A small contrastive image-text model, trained from scratch.
Model: 11.4M parameters, 64-pixel images, encoder arch poolformer, encoder norm layernorm, encoder activation gelu, encoder moe top_k, encoder num experts 32, encoder patch size [4, 4], encoder depths [2, 4, 4], encoder widths [80, 160, 320], text encoder width 128, text encoder layers 8, text encoder norm layernorm, text encoder activation gelu.
Data: trained on close-ups of made-up surfaces with and without defects, 50862 training examples, 16.9 epochs.
Rows from block 3 of the image encoder of a small contrastive image-text model, named by matrix and row number. Rows with one number within an expert belong to one neuron, the router's apart. Each number is 128 + 24 x the weight over its row's rms, rounded and kept within 0 to 255. All counts start at 0. Numbers have three digits each. After the name is the row's rms in percent of the matrix's.
After each expert's rows are labels from the 100 images, of 14976, where the router gives the expert most weight on average: "top examples" is what is common among them. Only what is clearly more common there than usual is listed. The data: close-ups of made-up surfaces with and without defects. In brackets: how many of the 100, against the usual share in percent.
# router: router (encoder.blocks.3.mlp.router.weight, 32x160, trained with AdamW), inputs 0-79
# up: expert up (encoder.blocks.3.mlp.up, 32x80x160), inputs 0-79
# down: expert down (encoder.blocks.3.mlp.down, 32x160x80, transposed), outputs 0-79

# expert 15
router.15 093:106096125167144110110115113145151113152148123131167114141091164142138129073124111096111093167154102141141142103131120159098148146175155103119138106156128160109159155134098106141133095104105129099102130126138110158166094103154131078106085177
up.0 114:177118104172116107111176149091112121122123129119140124106103141085155126139127146092071128098105116126172074126128138101133120123164139144125115117141118123116145128116102105132135114166145081124109155093147122111135164110121103139102094142
down.0 114:151154140072085158114076138096137139135136154103153125120118123125061124119097118136110127120144147130096170150123098085147152116115102117147101109135112117121127127139102127143129146144145137116138076133169130120151113125127111101138132168
up.1 113:137107093155076128150159112116139136119108157077109142103141121081172099122136123134155123143145121150158138106117138165101150098164143122151127140121107184137147117136104095136134121171173184129115082137130094113139109084139117117152116138
down.1 108:143103156085121142123118121105184130116169090185119112080131113111109129095129120118126194138153119104136145141116131136124136122142094120075118124112138143075136122152135102126119105148119141104154133092185088158111136094136132097172167139
up.2 115:071142152135118152122150146105145173172123135129134132130125130116134116139133106109156158148180059110112116099115132102117170157113136171144137130147123159137135128128147072108141146101144100101164099148136136112095115051107138091085133107
down.2 112:121110130141136084126105073137111124126139163146091138127149104167179121136119162074129110138131101079121150086134080163150132113122148155097112126080095149125128135184104113115133103153136151120108131148073110157156107159119096154104126136
up.3 116:113124158112113127129169142143163093091119147141178095124137135161149117153150146121102132134077121138173174148170128161131120140093097114165109126110187129117114156150109115146104133118120134110143138130135078115142109150099176172049088104
down.3 113:132184151128113122136181124118100127133111115098169128105100048133168117159113154133106075149179130112122071164111152151144159159152111099150121136141142116089126111117163138148144169115101090113113165110141110107101113120138127122105179153
up.4 077:145076159119123161128112116106119050151125129093122139172140119106100136144171125148109121124153133136135128155137121133084116130181147111144136133155131111163145098105122116158162129162134124097119116098146076140085133132136108123096095120
down.4 089:104086112175144146151118124114148136139149102105103130125122091169142159156156080110112150120111095135106140096116143094058088126148150082131155148120134128105117116136146103118139134135131151122148148156103124115128129133153123089157123118
up.5 106:179154117085102132101081134128140173103108128113148109134144167110192122139128128097121085198098147144149158145140082154156111138128161138131161156120112147135118105171120118097148144095102140110101117151110136151120094128098120152100144125
down.5 098:123132106093183132113097137141141107140101100151115113116095119106237135142148105137132139157092141125138094173128115127168128129142090113118124110131159145120132167128092123115127105115133131119081153122129126101143109122134104111096111137
up.6 115:163139145163107139128149161106168166097125122116148145127135134109152121135122173067148123138102142146198122161149141127149153117130115142149139138121103101109122105120119122129143138139203098141141125118125069123109107086152135140107124114
down.6 115:113113102118126114136109123138151098141069157107134134116145189147077131104107090119115151121117127158118107103115080121113113168154122122098119130092123140137134112103144122118135158154110092138140154115138088171130120124153114120125119094
up.7 080:142100108111221174088112117080113162098145101125134125149127121084125145114176117135136123158130131136180157166107111087137100115106151101154121095118113139117144165127116130085124110141140080138151158114111140097132106130134094131092125142
down.7 087:131134155162133143103154145104112106100139121093094128102110089120171078132107098108100152132144107118136087129146126082113136138172123144141161137133140130128154114134103107134130126155183158152114159117130128176108145181159154148131145158
up.8 113:115152150154112129129124120147131152132127136146151141148100134126110135121147149121104116157109103121086202146139070159126165132136106143078171145139145144106127144168143135077168151114099095089135105096157147174118109128147150118154128151
down.8 114:149096146102114099111129123126113142129160094127120114162120154091152146139158123123108089112078153103131153108133086155151106141109159119132113129126138057147151123110131139118104127139158112148067087155141119115129123180150144111154116133
top examples: stone (56 vs 11.1); brushed metal (44 vs 11.2)

# expert 26
router.26 103:111144136100151138108097091141163139143162110143177148131134110105103140139147107153119173100151099101114076127174095154115137166120146116125186110140145137117125119122121096138117140089096097101154162144132145139158165107134117093146124149
up.0 120:079124130143153117111124117153094152163105144094134135151173070114097126141145129091123107086112118106144051142143116138125150131137172115112147140111156125177137104127138165123107102110126079101096186108160157135090141139147144102119141145
down.0 113:111128121151153117093130127107158175118108139178119134160113141114161129129121142182144141101085113146153094106126151073110101133136108103153153109120126073068118108092133139130162159143138192111116143135114069100161135133111166137127150138
up.1 124:130123131111133153124129138153111123062132116107146133157182099156143144141120173073147145114125124102118150168147138105153089151129097139170145116098131160139127130121119162129151134192094196153115147131121097104180170154135140132108133110
down.1 134:171157071100075125122158108120147111107141131130162124133108138137140155137143099097135099130147156108099112133115123126105127131160136134132143099119133123149140141132122135106131087158110124137138201181122177114114112122084165098117099194
up.2 119:095130135107134146113136144123134168161123121132142136135186123139105133115106149148103168102122119140131073149138136135133140120151159152144154116111168123117158081105144144138143115139110104098125147140124166120126145161116126112112168125
down.2 104:099132128092119185074101127121108181132101136168136101142116111142113123099158114141124131127102094141148073114101153108167129161172135106132127136129128097119114179101145139104130113092106148111156182152123115083084108145114138148096124135
up.3 097:154161170130117128147121110137157143094111156145082132109156136086099122109136154131087136154114117167168136133111112137113139151140124136168094070090106091155142141072101116137133124154115094140127099141136141126087110120145135107130154120
down.3 092:150128132146195127114145145097139127142150117120146130164122108125101126139149138122136140134171109137088103122166109132136123092107142141159167119132117082134136153101103137099122149118105144065185108163116203117158133110152124135111126136
up.4 099:129128121110147149107137135096149147128135119109138124109102095100159102152137137143145099103134109157173122151172129145138132129109116112145122106136103118140111106134127116183124130116124122151115143124106080131126152100121151132114170092
down.4 112:134085127120121140109113095144104097118149114128132126103105135135151151103166141073124117117159123105141092126107102140134123141110147101113165086125117129147113157150105084161138110086086119128141168161132161122129114106166142105086133180
up.5 076:127145165187150143096156154118081107149093146096125131143115124136172127107095111125148138122155096136110170130110107160140142144122139132141123102135111112142142146119122102124130120146139164142062084165202123117109094129121170115137115112
down.5 078:163146160104093117118118142104120166153138128125113150134146106152039126087130107157153145146109118140158147145141137155106117115188157152063093095097155088159117136104110085155142145131086111129155166131164106149138083124107115145150131142
up.6 111:140088122104137143093130097126150132118154109199138135098164092114202120148107117124082148107089132117127182151135102145105100143111157135160129110084160156140130152103125145131113138100129122130118127133117114121118118141172122116178169143
down.6 115:124088159111123126129128086133115131096158138105103093118106102132076156153173095051136122091137123140109135127146125137153128095169116156151126104127109094123144158138138126141113114130133104162129104141129132130119114127140141108123147167
up.7 118:082062141144112104140129110106156113121105113129113135118146120144114127109116167133142134154109123135122143115093141093133127130051138142122103069110124109148170166108120101096141155105143113139107139138139122134113136132139135168095141149
down.7 090:101141109155084151137141141138170118098147143119131092150140085101067131121132171138128143120125113127106096122095136126173128114121156145117117125149160133196150158096139099133158143093124106128131164150101186110100149118133099175134159132
up.8 124:160164159167096156131108125142138141070141114166122137162105094137109113098129116101097151084119120134147121127159150220159100178140134117128153125126121117169152092124147142095172126135143163147126119114149133135136148124112144078178166115
down.8 118:136097126028108107103105087090162120115095121146119092136143117120119118141109159082130134106101150108142108113150094174113123124146130166110121097110137110104147102145114141120111121121092141132106132105122142122094147107123149090166096117
top examples: stain (86 vs 11); wood (68 vs 11.1)

# expert 10
router.10 087:121120119105104152125155107092143144103170099144159159136127116131116175124126097119149143139182123134126173133132170146092153103176123077156076118132118168151141121093084107104099122105149137119133145178089149106166160117128129091125123138
up.0 093:087109129134104135142105156124093130157122117135129103157145120100167109125165154120096144154166116116159160098109102144113150163175191145142129170115137128152170154116097135112140071142157150128087103122078125174152128108123129110103103116
down.0 090:134107153172158116161068101124146102095136127118129117148156193093129141166108144114118109127125127100112076168139125101120131108117132136102114104104146147147110153103170160150137133134126129172127129111158093125119108111107140104125145102
up.1 079:119096101173157095096101121124124113151119128093119147128125119136150147120121098156141103098125131158137128131141159161144117108109143100152092136157128104096069120146122137139161110177076134124145119111149092130119103107121192160154132111
down.1 083:077114129144129159147141111137121122152123094142158127125108157143140139063102133132096124129126114099136136064133139140167154145102128117149133175161120164135149097118130109114134125138099131126143140152155164114122123146132139140162111127
up.2 097:120093158137107155107143147119123188114157134113106120148136107143109119148138149121145125135136120122101133136108156150129132100110126128119098132146096088167145113133183131141127129109147109173114112107144177156160130168113130115119156135
down.2 097:120147120088102132111117185139100073117148157137096128116129124105195116172115152178147131138109161112140077140104148144142162129145145120123154115148123120129140140115138142134137116129138172115130085139134124121101159075130117112166126116
up.3 086:106123192153099112124179167110188120109144161150151128144139145134116106139105151141162161142122122118147140132117134119143126124097146116090122116166102035145149118121165129135156122097075130118147124097158144108110114128134128120130147158
down.3 097:171139095116144127115140107148130142153121123112133148105092187150144123119125121074107131121127153163093161121132165106136114092061099140139117100133121125125147157154117158149146139123102147159129122114145132147115114145130146149104117174
up.4 094:170156153163131136131146130132148150177147121152148126095139088127090170112103136119085141135107147123153125132145121124118161137140118115138110114141082153132157072138154100147128125063111128143139118122097127094095119123117137108129180138
down.4 096:097120134162149115108149134154156090142112134180131115119135167140114159119139141141141125117130125129127142116115140120121168152145085122137146157126157170125127149105136112103109147149139119135104140109112142129184149165140125104108115091
up.5 080:141094155137159129136131115094105117116151147096097099119131116118103142122121123173117134177151141111097072110144111093132139134117076139129177119109144128147135129149148156118106142141160115143147134125108139141102121146140141171117112134
down.5 088:119112091142100126154135115176130160117136100154139120128105120132137119133080130187121146143128109127118136093139062119131102110118121115127107107118148138144108111120115082069144122106140127123108082127131167149104157146155125132131122108
up.6 089:133160136147149147122151092144111194182144145092125080181183135085135101113152127190123139150153145141135133146126110107098154119152147138121146110135106127125138096148123123115147103106137192094114117117103135118144120111128157094095118107
down.6 095:115124108169173052141100139138098107153095115128118154113139095145101140136165162138089140137118114108121113128080121136106112151105130143137139123131133124126143108125124153152135108114140141145167150110113080136134139152096148141135126142
up.7 079:129171140201123129147131105115101160167094141112160130119146159129115149159111156150112146127111133123096176179101127134125124085102110144111098118134149097088122135157113064147126124139126126110135140133192172078108114154128099174098109105
down.7 085:070108105128126156119150111115114134135142108141122117136127121119100118131158143100125106185102148126111130169123117140096124116103173095099135117120139116150102110130128130113122153101147145110156117129103133148133121143157074145149089059
up.8 084:096123132137101136152142126160107074129111140149129167127102164169087134121112153143103112094110131104134127083121102135096099132146137104144182154102140137156151140160138161169126072123160091152149137089160111128117129089159113125100185119
down.8 084:117150125148101136123058113119125144126136147125160137119165109139134119141114094122150116131127110122123102135142096101127169112115128112142135166112172097067146127111126094138096111126158150142143159116182099123157116094124125112119138125
top examples: circuit traces (92 vs 10.9); no defect (47 vs 11.3); defect: none (47 vs 11.3)

# expert 27
router.27 091:087082154138142098114141134117168132165105160153167128098113149136147129107123113139145082125109154095101133097139113164146155176181120130110144088097130166132165129121135112116162117136115124110099127116148103155138110117137137085142101099
up.0 090:155118134136157128095125106143132141086116131165132161126127208120117176099124077114124122124073127138143133143125154122154107143102121125151087126131149144128111114113150124122152116157134096111143142138154104109123135149127120135139140117
down.0 094:116093118179118140113154175146132147132166160123088125103137129161112106110169107158128108143080136154136191152122135122152095129129138134154126123133138108135092111100110146152155170128123183128116178096121151128138104137139136069097159121
up.1 119:112086158136118118109146141122129172166099136144127149147120140126161112140117132138127121126115106096122165133074113105105160149141111148115150124071126150123139103094154100129155131121101090125085141130082128134131144140116108149156130088
down.1 111:129143114123158126118134095132138128074115124116176153134126158162107154127141124153154113143147121107121116127155075150108135154158116145120115084145152129112147128120131111120109145079059120118114081119115134145109121107088102074103112164
up.2 068:118103162110121131133155124167074113100146126118149130113136128162135083104144129081097167107127129166077135110117090116125108103082154111124117139120138106143128122113149134125129110177153102109116130104098157089142137156103153147168108077
down.2 078:100139155107102126145105145154172124147150150094133110117109157158158136127140142112106162141063095192107081119133163107152113101130127145137131087098107112114095101124118100109123138106108102100156132136099115088143110102154166183108134091
up.3 101:150177193148042124120121096104122130120096117130127145151138130128088125110123140139129114109124153111155130106154172128137115143108110141111108138160121194095136130095102107096114170095171146063124119155100111137161124096133132166164116147
down.3 094:131134091148117140090140145094163086129119172117149139091100201108160097151161109083111112132106126153115115090147101171127159154091172141113128104127109103115123154183120090111124161149094121123166142114172138119131167109117140148139152096
up.4 120:127130110171119115102124117158123111146120109138124118134093157154158137081130158222160121138128127107108131111141112098103137121155136142120179126120166168146128120143139153134127159150114137153147184149100151132149089087135136143114111140
down.4 108:127131142102150128128086164096067097116104131111146116108173141143193105175115129103130098152114110123137105127167142158184142133100160109113131128082125163119117141109087123089125127104106117114094171143139121106088163092119131093119130130
up.5 076:088139071091112121155172156116136098119097098107116130095102168117114131155133131114115163092113075150175145133152132146136187164103096096106109157142139112150150120177119136157136143129123147118124154133127144175107120136096128120121130125
down.5 082:137139120152113108153210128124108141159089104139094137128123117133136134117127098103097133138171154140153126116114146122137085119113142117138130129111108151129099115120158124130134103131122087116149125125156113142167117121155110208157134100
up.6 076:110112101163098137142140103137115154126104130126140150097114146101141182127134096108147092147171107167117096148145146168092084121135137120123140121156146130119095115107152148099164125147153111114127139133126141172140137085137082119189156109
down.6 080:137130143176148144121150113106148110112130112098141125126147102122149128171157176137115162113096140121155121121114130121143127150116134098116140161128143133097137139109117142143147150143120169101050110083130165128133156139161127094139173114
up.7 097:137105143123136129135149121132133154143151135152140098123100119125229092137164122171122115133124106110146063169114129131120128143153138120108169124125139133122163134129121131131136073113156154158125134136123134131110116107127149082099122179
down.7 099:120117138129134084138090160113127095093130141128137112158110087169088123124137133154150131174163174138093185094127091153154112132128158143088111128117116153110130117128130115096114114118159127135094168147114192158102122150140136141131133141
up.8 084:143140104094147115129117141126138108120114162162134153131141142158111089121118130187125169129102177117129132129141168099119097136123197116150145106128089087158157145116148135145119118077156144131108101118127122122103130111179125089156138144
down.8 091:089156114106097147102110136147105144140119160133116119120134145141072134091117132165125127110134137104118145157141179092122101121102098159162145124131103067098107070092144150096158123134144146166146135115129113101119110107131152114114109142
top examples: brushed metal (100 vs 11.2); no defect (28 vs 11.3); defect: none (28 vs 11.3)

# expert 0
router.0 109:093133100119116132157125136123147092164115115157156152140100123152122100115126100144092121136124093137103164089173117180118146158119179118125181105143125149113129104133098102111125163071093098099144148139167147166143145101127137118148137102
up.0 121:130109162069165144087094104153114118140146123146156131131132071100101158146175109106111188103155135132122122136191154128134132147103130133127156106137143138120114145132152128149098110127114116106115073143120133129146142097143113149066116143
down.0 126:108121121114134111105152137109096119109160154095146127159131108103114113141152125124173144118101134111128080141127101139101108116155159130103118135130144150110141098190108125127153162170124120161152153120142077130121125142121177126151106111
up.1 108:123125095138124108073141146151134132127126100150128117118122116160158150105113165125158135164126085112167038140145124132130106153147116115122155132101113109150106115179117087124110146096184115142102114088120166143128099125151098126140133137
down.1 107:103175110140106139084130115155171116093147126096154123126143134175123128098117099150135155139146130148120113130149142136095151134139057101121094105095165112148137165118119136108155116155113123129189165114173135110171172113116134126139097122
up.2 132:063130115153151106152133109118118152154164120119127127133111097138190135105156140134108142114114129130103140119104108137145122093133110140076089137095112097123102134119123124132144110083124117127108171130159159137164134106083131100134156101
down.2 124:093108155166114126134104076111168141154087132091102116127124114139128129122127143105112128156138099117105162091142111134161113115135181122130100101140150141178115165107131165119111123122145128123104093136131137152100146143125144100127125117
up.3 083:146110107142127136131131159126090087075140121102143121113113133086162105140139128086164165108151132115082111094118140130150113110133145111095120161127137151141147073136118155125158099102137108123168155125080128114146113140121126128099116109
down.3 087:120131138094156123095144117117144163123173137116121149115141128129078118166158114102112167123132116118135100131110156150136150104171145143104116084176093127096139156122147105128171089124107131139094149120142122148084086119124106121133126182
up.4 112:088192110076157096096096135124146105149140150118138148122130118126147127145133103143175124093076129147140138127174140126097129108143136109099113093108131179110146182164145128148163153086146121099151138159106145116136088107146140133077105103
down.4 112:162133143139128122132143138176080118140116117095135123176123095142113082063126133162112107148145167105145091155138103119103135168098117147106151119143145086121145145129126151134149130147138142134125153138141095151094118149140092179158111123
up.5 093:150138130157100129057102140110134155152136108133125114108084138150073132101139101130109135157149129138160138128131118117118149125152170115089089125158105154170161130126062145096123122106121153129114109126103133137101139112121122128175116129
down.5 098:160118145118145125128114111129150166148142160133081145126133122092152141174113101156107108165152143071142179134103133180157147116162120128133124157143112127100112152152143093128145120144154104112145151136135166069146075144107119165113130134
up.6 127:094122103177163140137160143159114116182129101149113137112131135136142140128122104161160129109137115109093130125088130153107169157139167133103182107160121148107147110134121111083162160119113098109151091153148164156117155131133120113093122113
down.6 124:149091127143092081097136176119172126086145156100140153125114140115127160139123127110143143131156164135110142108129135103137148126122135139142097148155111127142178132118145091176091105187141087103136156111133128150154091131141163125118121148
up.7 123:104134096175134117100114135085128140157132132144125122117134170172075097138128123120108116173125119122103164106131122142122118162144121129135157129123158119145135122139138153125130162111059119134083145124119107157163117150125118152067105107
down.7 109:142095140095097119137089145173149163102142158128108093113114102111143130127151168163114126137129144147127138158149113152150115135100094164140134137108162146185104125058144170129125099098163144111104118104098142160120099110134114110135105093
up.8 102:119107128107115118157106120131159115127121134140109135134176149097134110144130116129144161117177127134153143128121159158126104126076183150094103110151101135139147142116156148113114131157083159106139108120119123121134163112116166155139131140
down.8 095:132131143165085143089116050161130124153097147110071119115148159148098116112110142110090145170112117138139164133112149149112115113113116146105156115105095133091119133108124109137103143140130154124097141125130126118111175124129141151103127148
top examples: stone (81 vs 11.1)

# expert 23
router.23 088:109096102137154132148124140133119134142145098122117134154081084108167120132158100160102112157137109164135139106127158133121132130144138120147135150123078161097074100160102103134124135099121090149156152143091096138161108144141094101128108131
up.0 077:168110097135156112156148121138162100121112090146113120072129133137123107138155113107161123106139123145134144159160102174093153156129131126130141093125155132131094145125111154127152146115128117063116148163168140128150131133081148133116119138
down.0 081:144089137073132126133121124168075123109086108129127158101155108102156155103126127077089132133096101137153121114137146150143118168056174117177105114129151120131135102104127181140112131145123135105120141129108089159117132140119150151133151160
up.1 092:122135166125120103183110155120172117089152123150144142148142073121163120090134092131093152133098191111123129155149128130167114167091149141171103119091125132128080139090124097159092118132154148127125094133160116132109147107117131102107122144
down.1 085:169156173124124112121117153134095140125104127126117153119120115107058107140160146132147122146145103069115166154128164100200114137075092146078117095079147164137148127123123139129131126118122132124148146180183082114122106106102137146115107148
up.2 098:158104148130134083136159128111088088148094103143086149131128203162073120103138133060121124155066124147108119166122132124135088106154135137072122112126148109147136109148131141100167127118114134113130188103088118110102078150129141158141147183
down.2 102:147126143135121086133162107152141134133128115158142165148143134094027105114147161117133137115115149130151144130114106155141095147115098124124124128145115088104128116122107144125136143120138145121165102137140087118139107155136101171145126189
up.3 101:133096115130118122110167128101154119091146111108136130122155136131089120139140196138082166154161113135093105165141108114131088136168125171121114088169094138128144131156136145166119125109133113118131119113159118130101139063145116089125154131
down.3 102:146135158084137083143118098135135170152142131110172151095134138137118115120136172124124121112128146087140127157153147128155153154155142105147140156140103084095136092089136141133166147109125116162121096150130170123112165122147138137099093144
up.4 126:113171140115183200157081128148115091142095102145154127152106090152132159140144050141113110152140137119076172153144174152144134138110152154123182122128169099127084136134127130146132131089117133126121108149105105149138114158088143139132139120
down.4 131:142087156107119176128121133109102121105168155146103128130139104104123153156123130119152136097112117140136086076129120126152134130112116177108098096125144174125150105123105131093114107148144145099116169128133162122125115100080090059128090124
up.5 090:147123140108106089166150141119115148099097162131164108105103126157098115120117109129147095131146136113130168093127115112130097161133120145111161115120175121138089163131137104140098118133141154116110146150121132133134136098156134112126171113
down.5 092:122135158198126152122178109114093165150142113163153133136147161103090123092131125119119156115137136109105097153123117093148090130157123112139126135093103142128117142132113142150131107116105134114101153124140099119178179123145113113099094148
up.6 105:144166091127132141167158121136118137129167141086133144119136115154112108142146092071123102101150142112115121107122127112107106102132079096148123132112115160098163093112138147114148118132130092117150162136159152099108134170123130129126143145
down.6 097:136106118136120135146080151131208118158134131089128121126138127131128136136167136148099173108151095093128144149156144119108131126065117145128158106168132150177120157122139116146174121145130154119090082132175135153171132117101100104119124136
up.7 079:222147105050093151138126136139127119108131101134107109135113107090101116175106149121079134085101116098152099140125115128114132147155138144172153171137104101129108100109141136080125097118126115101112135089083119087103113127124127148159143117
down.7 088:146143158175179113130130152143125076125093119148131132137127109149121124087145067057116113098140133130148126141135133166115132136107158090141138104145104112116145124141095135155143148103070145119166167113110093123137141123121177105135126080
up.8 089:149154142155108141144156109096134108126132110111141163125132157123112110144132148104127120078134145147133110130077121146124115143090113121138120107115116100153124153135095102161175157189138129116120138136169154121107126147122100090069144155
down.8 078:131127139114097106128141130137055168116090090139105124131119124140113104133114138078132128124151129105153128161135130138168085143125110159136119107103117165139149170118142134160132123126160176114082119106136154169133132136133090086133143128
top examples: tiles (100 vs 11.3)

# expert 16
router.16 090:122106133136115159134087108087143125079149083109138168163127092109105145129160113120139147092176086120146163181145124124087141109167113122152116172146128169154110116110145101142104125129156132142126161145089137102170156129136133120125139136
up.0 084:131133137150133087107131144123180134136119140128179137098150178072086088167155132122127113138133154103088121149176094124170150078123140105103106068079106111141134144122102142125118125138098182106108119084160151138126146111130144074125101094
down.0 100:180115153127144131138158103119144056126145129150134104121162107153092109089124137164132146128111116110098114170114151165106113107125100136161109164151089100100125149125134160159146080130109126141146070092127112141148168115127134137133122127
up.1 137:137114127181111154146111145093138127069103137082137135112167135171116108117129152151111146091110127160137113140130133098105141117153142139106150141150107093142176113129122136114117174144188165122116130126131108137120124186121115116143140126
down.1 122:131162123063127127145165127124116117119140140152112152153100133110151115131141105135121131112135134104117153172127145131064155116130111124163121092113098133143122120128126112168136109132138095125120121119100123136180096098118101115106146121
up.2 082:134114132161159133140132121161158106125099126133092136145160114142138127112135142123124097113177159102147143095107119102120153171123141177109105112139134147131110139171127105093117101119135096091099101134117137141126156129091129136125117166
down.2 100:115125108113093101135107117170112112102166142104133186152148141116128116137124109105126139099117132114134093117132129130123136108110105139092127089113123147140135158161170123131120093117128123141162104106156061136100110095138144116103181149
up.3 082:116100117135121150130168129131152149173117134153107129114149167142125132153144132130162097139152151103092087139138104129126105166043108128135154129135159141141119176152170138134093146087122084130129121118106118138117165140161114131129133096
down.3 088:111117113104154099128108116151136120165097080117108162145120112107115156127129171146124145126111136139130095125132112165092148118142085136142119117123146145127142151134143123128115075147104118152131106106107106119131097110140159142097178113
up.4 093:086137118124123118162108111117157109109120126102116129135131142153155137162089168120124103147142132130121110133100128163093124154132118162107186145085090082125096152133113148140155124112111157119146115148127119142136127162110159126134102111
down.4 093:142096121159143129156132107101189101116112118124109138135097093120112136132133146098139158143165155130167111130132116099145129118105119134126168104174160126134109103147118082122150112117128156140103146133114107137122124116099113087143076089
up.5 087:165131132106125150126132112149124160110102130132111114125162105121111106121133123077120111132137126069111166155143092099131101122103137104102119132142138140147149154104159096170129134140162132124142142122143117156146114149058138139102097184
down.5 103:138103126137126113121105117115144139094124156128166110156098105126166081140139102146142166134145127145160130105176130127153133175133115118102131133084132148099158137139097127092119124140073184133101119141131156095089118121099145147091114119
up.6 078:089152144142106123100207139132111130114100155154108174158118116146095100143120122146129106154109116113136118104088140153159115138100125132122152125142122085115148158077177108135163144125107111127101109173086142149143116152144115134158128131
down.6 078:138117114135112137131141136099111101104085105110158150125113157132147127124144116138099099128121123116141145089119124137136140129131082132104114139147164121114132070163144153102122129142160119135112131109118137105125154109113130106136161139
up.7 105:095146156105155152114073109066135147116130088119080136134125067142127136144131144174129105126092112108107104167145110117134125122143144131198113140171121149145130075174135129145154107140153128119124122179113107154169142142089108136159099104
down.7 100:106131109075111173166145121134089111106111172131181138105084139119162137139089154107138109160105121085090154108082100142134161140142120132137144148085119157182104123128110118115123157122121134165130140128159137117101097118155130084147126093
up.8 081:169155151167098149109147128190122131105136141170127134127112102081111103126103151113153114128119150095102073142157142144133164153125106108151082131105121101101132118137117141094139132153135109109122105131107132087098080107131114166168135106
down.8 085:143150132169116145104147152131105156138164101142120092136096123176112151123146147103100135132108114115177165136157140111107148127117088106123131143144144119121136099114099077121112140117094106137174128137111107140144176128145111088088100166
top examples: wire mesh (96 vs 11.1)

# expert 2
router.2 098:126118102111123130092138113101169111117150104138151136164122133109115161110141109094120107127146128143126170121118121137109153126175112099108090107139128165138136132124077113113112121129110096125121138168124142077172165106094132081092119134
up.0 088:133113106161154104109111125153128173073133170144135151118129121178109153126174099114144153193160143107129113126079115180171150110106136101144085124135134172107140081145123101073104118146131140114134155095131136165131148134112119105153130127
down.0 093:177118133125128104174124150131083085155148123169085139123108097103129161160120146154129105143145114155098124167150136148189111142122116122148143138113087115126134135141132150137109119146109141119150131131150136108161110101159120178114113170
up.1 074:132155140162137144103115162081158117142128163160134162108133110155124136135134104064118121145139081141133166122122166137141143112098078104119184186131141087126130172174106115173117099100077119160173137143132114121131144156109137133138127135
down.1 078:097136134181101125176162155123134154163177154128098121145149117146111146139158153120108114140125104109094138125125130106101125128118122118124118139109157182142139105126159141117151141083069135096158122108118089112147137176121113131124173142
up.2 124:130144135143120120127129115133142111156083124149137086132143156117129116122082104131067128125156149097111071149143153160143135150099161133078094102112094174143134162139136154124137125115107115138147125150154104132153123094099153172148130099
down.2 125:129100092108122131123146122122074135127105123094118141126139147132151133185105116103146107153147124066113143134127109156126144153126107138163139125116167126143132108171117088146116173106071121130129166127105142117132087149146096145135152063
up.3 120:123123131137137154127130139114134118123162134154123125160163073128060141138120121153112147094125123142096064152177167120137171138064169142131151142148115141128115098116153124127098143137100159117139150134141143146122132130079142083145146143
down.3 109:183129139101101084146131113154161119134105160128150171120146126115144104148118148142124136084136155129118062123135108136131135099129123141131149087146125072118149090105126129134148133107157147136125132174090129141134167148097144136132138139
up.4 114:159139132075139139124125105145156169130099129105140132120096124139130185146133125104136113111168142116183169121151150118124138154131158124113159153140105163131138170135103116104111108120153129170155128128106118105147126150090145125115125110
down.4 119:117125107096144132129156150168135160063134167126141175126131078138177112107086127172131163099135134125154156127120146092151158123176135129163131125154097090132130102117142091150146146169146114140118124106122137152116110122086134119148118131
up.5 089:112083125152141083119111135145112107136143125161119168092132126146129128142120106135166144086083135142078108128139123181152065108126140113153112125110152127086085099150173151103118135143164153109147110136119096143139099095146113087153167108
down.5 097:144147123108120110135056121107101114112113162100109121141132104135064087133167114177110094181127113102112088136108060170155182137158092129143142121115138142147139122102139102132151162138114150119133141121129161144155150098187138099102125173
up.6 084:156145118136087140183185165141122121116133111087140158162095142165118119125106124138162123168133126148120094139125095140114136133110151084143134098140132122087143124102121102078128120102080113123135082181138115158131117137109181108162121161
down.6 081:114125154121122182110090094106126097124136126062122137116118145117155106101105106077107120107147156135124073131131158135164120125119134127118142145124132111116123088158136145130132110140130147143124126112145122101137143140131141150156087195
up.7 109:117125156162183129126134156144142121136137125094119154134113110094115163086079140171147128137152151105115159116122107121109157095116108133070075139140131141110138148162151154130113130153134147118174118140169121084128101178122134084118125120
down.7 117:095111104119100116161142145129128132084064110139096148128137138155114112147120141115124147125098116117128180149141115164152078123214171124122168116133101119121122118176142108113137113127118162128117146151096140146069123147154077143145100140
up.8 091:102123110131136146125070128107113123132124111108129119128154136132172138111173171125118131117132082124130118141109145111133170125156156104146165067153118074086096093146130145094096129120106091133123224089111116136114119154095128147100097109
down.8 085:108181147130147167103124179139182119105100090135096122112110142144111187133137130129145146117134145142080126145082136138112143126123129187131097149146110085112130177134122143123142146110161143126107103153116142138121109136155137122140099065
top examples: circuit traces (100 vs 10.9); no defect (43 vs 11.3); defect: none (43 vs 11.3)